config.yaml
model: "image classifier"
dataset: "made-up waving flags"
train_examples: 195000
image_size: 48
crop_scale_min: 0.8
horizontal_flip: false
color_jitter: 0.2
cutout: 0.25
targets: ["layout", "emblem"]
num_classes: [15, 8]
arch: "gmlp"
norm: "layernorm"
mlp_ratio: 4
drop_path: 0.05
patch_size: [6, 6]
layers: 10
width: 320
loss: "cross_entropy"
head_dropout: 0.1
residual_init: "none"
optimizer: "soap"
beta2: 0.99
lr: 0.0017
beta1: 0.95
shampoo_beta: 0.95
eps: 1e-08
precondition_frequency: 20
max_precond_dim: 1536
one_sided: false
adamw_lr_other_params: 0.00083
grad_clip: 0.5
steps: 18300
batch_size: 128
epochs: 12.0
lr_schedule: "cosine"
final_lr_fraction: 0
warmup_steps: 1830
weight_decay: 0.08
adamw_weight_decay_other_params: 0
Rows from block 6 of a small image classifier, named by matrix and row number. Rows with one number belong to one neuron. Each number is 500 + 25 x the weight over its row's rms, rounded and kept within 0 to 999. All counts start at 0. Numbers have three digits each.
Before each neuron's rows are labels from the 100 images, of 14976, where the neuron reaches its largest size: "lies over" is the class under the peak. Only what is clearly more common there than usual is listed. The data: made-up waving flags.
# u: gMLP up (value half) (model.blocks.6.mixer.u.weight, 640x320), inputs 162-215
# v: gMLP up (gate half) (model.blocks.6.mixer.v.weight, 640x320), inputs 162-215
# out: gMLP down (model.blocks.6.mixer.out.weight, 320x640, transposed), outputs 162-215

lies over: flag
u.380:504449473507491539533478517534493497472449494519509497511499477504531493467489491500528498547475519513496493507469486538479511528511466490525513527522511499543526
v.380:550510498501513478539506521527499538495478500499506464515459518493521477491516444523525513525561495539515521475531520525508547510482520514500502521524509515484486
out.380:477509557521495456508520488510500560523524499521500507513480538518514500508516535541530482480516468538513490533514494497512501504488503515488485516516511475513433

lies over: emblem
u.347:536484533503509500481450487492526494474537471495477511491491557494521480528504504485491514474565497520468439521508473517499525458531486505478507506491532562465565
v.347:472576498517516494505454462509474529504507515455518516494508481504464489444473506518493513481510539430500504484504497487460492515488496508529499521516480463494464
out.347:452525521515489488493488496494499521525500509541512533508518460501517498480476510500488470495455538489502499487503517529526500482515504517510509523476482528530499

lies over: flag
u.163:509521490456466537475464468470481543526492465510477497477514473509502525541507474519499477499490536522484538471470481500507540512477467515496514484522496530450503
v.163:526490482478485528488489544490533412493511499481485473500482516476462498510501481505476503534457466486514552483493489487468545513515472491535477508496537505511524
out.163:464485500505534455471553489540467504511538517511454510467465542486459509498503505476493465492517522514530491461496522514544520507550444505486471505521466438488462

lies over: emblem
u.233:534528494484469510509478462483504514512503496492456511556511507564530561486517512511496493550487472480500468516506478510482524499524517523462492494520476505486479
v.233:499486487465466443516495528521470498461514542447493470453461483462445519523525514527513503458468509465516497480475518460473479531498498505547559545451500510511517
out.233:511485507470496495458484504504527504546534488490504491490558480475515500546514558457500513538483517477512455466507519494506517541492486527536539529460537478510513

lies over: backdrop
u.18:526494518544512492497525497508518533518536534461524517470493523514549499514505483490471503523467516480520480494497531456530531489539490541476463551520512476481509
v.18:482489507499487496481461508512515483524513491521477500547496478539530524507517503511438516511448506496524475487516521512537507486490503476512451491508492522549497
out.18:488561463499493542478495546508490471489458492520499491531523511510521514494544479524458494500478476514474491526485490521521475501526497460519547490514486494543470

lies over: backdrop
u.28:558499502529498448486509459503493491474509528505470517510476488485493554508518506492456506517515477490507506500494480497454509474488462522479540454484482528508515
v.28:508508505505471500518512529472484490491490539512517505530477539470522536540492482502487542525451480510480529506568467501488493479530527514525527513495511495514485
out.28:500488502507498495510499496506515506484460491500505458534483528520500490489500491508466471528471524518518516471549463496498498545507467491527511498570483491448490

lies over: emblem
u.330:485484489470500528457510512493524500560513500535476535496475557515484519474498473526508555527485493497518435479537554515534459499539536536499455535508518505501495
v.330:472519520519543505542508504483482506493469464482523463444531482523531508446557535489495496456496498481548468529521508479506477530498490485502495510505522483511510
out.330:473533494461502474539499546493485481486524501523509453448505492516507486498505495488494509480539507529505511501466473519516531509440519491529524457446508467528553

lies over: flag
u.396:541515522534485478498510462517484515472500485522467553542493483498536558521490509507457493498502520522457518493461466473533460480465463489527508515503509508526461
v.396:476503490449479489476490512496463468531519517479532485456478567501474502501504479473512497471519484528535468491554535532535490486511502448506479461455501483474536
out.396:512480507506520469469449543461530523532484442498497471516489526523463525479452479450488494496448524536524478491517475511480490514483468484548494523477466459464540